A small image flow-matching model, trained from scratch.
Training: 17300 steps, batches of 64.
Rows from block 4 of a small image flow-matching model, named by matrix and row number. Rows with one number belong to one neuron. Each number is 128 + 32 x the weight over its row's rms, rounded and kept within 0 to 255. All counts start at 0. Numbers have three digits each.
After each neuron's rows are labels from the 100 images, of 14976 (inputs lightly noised), where the neuron reaches its highest value: "responds to" is what is common among them; "patch colour" is the nearest of a few named colours to the mean colour under the peak. Only what is clearly more common there than usual is listed. The data: scattered letters and digits in many colours.
# fc1: MLP up (model.blocks.4.mlp.fc1.weight, 512x128), inputs 64-127
# fc2: MLP down (model.blocks.4.mlp.fc2.weight, 128x512, transposed), outputs 64-127

fc1.67:094161129130113154131123150081092106085151107131140134118099101164098099111136184115079113145108132145115179044158130125146100089094106128158134143067171140164154172032199093170135182119158108
fc2.67:132151171095105175128165090124175193147158107167116157172156123127144132095124019141120133143121141124124137177092133078093108189113169102129094134126107147108108124149168177196092144121112084
responds to: black; blue
patch colour: grey

fc1.132:071079140148121136115106116101068125093107086128164165135111111121098114083101062085081166164157136146133151113130111124215108115107090162096084070154111111156164130119102083145113134126103152
fc2.132:094108127122086129120140184160155135118133174156084169129131104152131124135129119195107115123134086095138153078131156127152118186168172117139062102187129145146084124134141112183092135146151113
responds to: blue; black
patch colour: pink

fc1.231:124181183196193109141077090135123095124142153145124121112132143162175091137127104102090135138144187109121112047156140164123092086149193088125148166169150178177146103156070140090203167092133121
fc2.231:161096119084083107107164124146087150134163084132099105122135122131117150121164179092194098134146078142081121102185147152155114122149105176107096098099125103088091182065130125120065103167103164
responds to: red
patch colour: brown

fc1.211:130130138202219096146162157141154088123147095125111115196082154171156139152127134102143149142107144118100112101110112168141118100148015099150181140137116133136086159148055167123090123125113102
fc2.211:080103118151132144149133079154099135126161183115096104159131081103129149120144152096114117122087093111126048109178179103163149119113198216123144103118130135087148171168130125103150165106140109
responds to: red
patch colour: pink

fc1.6:122137137130075109118163103142133149157127127096147070152096092179080133177183136060132114175163165155119137094134116115150166146161140143121140136145135148113139140087181132070165076133164067
fc2.6:175143098197096142082114127126119098129117099150172101110092123130117129123063074101168167092075128078149165120122168109101159129162115127073122108158064181154169124101148101092182182097127107
responds to: blue; purple; brown
patch colour: purple

fc1.74:145161172125078131139140094164109173227153138109125137082113132098153134174126180162133038165144144064146039145160096127126104181084123103155124131168125143185144058118149103138116162140150126
fc2.74:131150162118181064152117121094150102117064105160136092181097136163133129079156088144137142088114142164124237137090158160124135095174106140136039115123124172106167146111137090129104061096123120
responds to: black; brown
patch colour: white

fc1.167:196108089123119112118103140125099153069130097142087155114131174081182123114138130122134129067139124057143113125092186094142119099038110111088074151095170105137102145167092124138136090160139124
fc2.167:075110107165174108138109137132145066100119088167160136184064152174155122101099168144114144122159124177089186183112163158067118108132141178151125198113135125132144136069125117153114179107229114
responds to: red; brown
patch colour: red; brown

fc1.493:126136150108162151187150170139120122128117162088172100153144128161140132147154115121081142157092099104127077112142184129124108139124106166177113124152121150111122037117127157088181157141134166
fc2.493:159145069165115143102115118095130153133176134153138147124094112084071160111120125100171104052163165136082147148120079144162139135145159120121192128094167154136075186119135127135141108147136115
responds to: black; blue
patch colour: grey

fc1.499:108148111097126082138113158162106168074097112113076128102117117125115116172149119184171129069143120115148080166137187132087089091095133081161124187064200108118135132130118111095118163131149110
fc2.499:114090155150106110121152104147136105138135140073146130130191125156103092052096173134109132169142174135092107106192109139168176167147105178138095080141091132163162131102117175109180095106114108
responds to: black
patch colour: black; brown

fc1.381:149068096084145077158142125113103091126208112120109112139096072255106118150150153154194107146079144111124110186166129116135071127153223134121187168124156111155093113123110142093121139121124127
fc2.381:111161087156136142115140152150148089121070182122070143153109125107117177114097140118140121138141176117101145058151088135138182149117099116125070057113084128129160152091157109106135153145138148
responds to: blue; purple; black; brown
patch colour: purple; grey

fc1.118:133110096067131139093164134126128137148152189125094145129063129194136127111190084155214143165087155109145136142141112103133131142118158144173144111074140093135092143087184096063133164073193139
fc2.118:127104152166181121182160124151135108130136152176089092110118119095168156106080160115099119126105096146089172128092119177129161161127102188115159119173122157196104076147119103143129122148088175
responds to: blue; purple
patch colour: grey

fc1.119:134099152129096136134112110086143084178095111171114131121100139186136129127091172102103153127109177089100180185154161121176121132119182087151115157113116090205102105129191111115085125000097148
fc2.119:174147143156147109092207128163117081138165150184157137097145123139124149113140121141132152109123083176087065092131096154092125160164124172134175161146094179166118152113090133096141132183198090
responds to: blue
patch colour: grey; blue

fc1.95:103112147143110080119133109138088162091110156128117129122073105180117082118043130150101200078154127134147124126101160136112111131170109106102137100210134170091110155101088121085103125160126061
fc2.95:185147128114091122136089112099139139084137121154160125095086174126110107118095125099096139123102168153156111124140179108111121099133148134112118146212123070142122114146155173116129100109153228
responds to: blue; black
patch colour: blue

fc1.349:209082140143125168116120142192126098178115129073154129169106137172133119149136140108197151119130166137121175144129131126177131152148165145131126108158152170136123110145184134098084145204094134
fc2.349:077104129128111170124122124101125083130137137173172133132117165119158129129101121155153086159060072114138123084182138100116150115163118138124158188136095090118105136113124100143164164039136173
responds to: blue; black; brown
patch colour: blue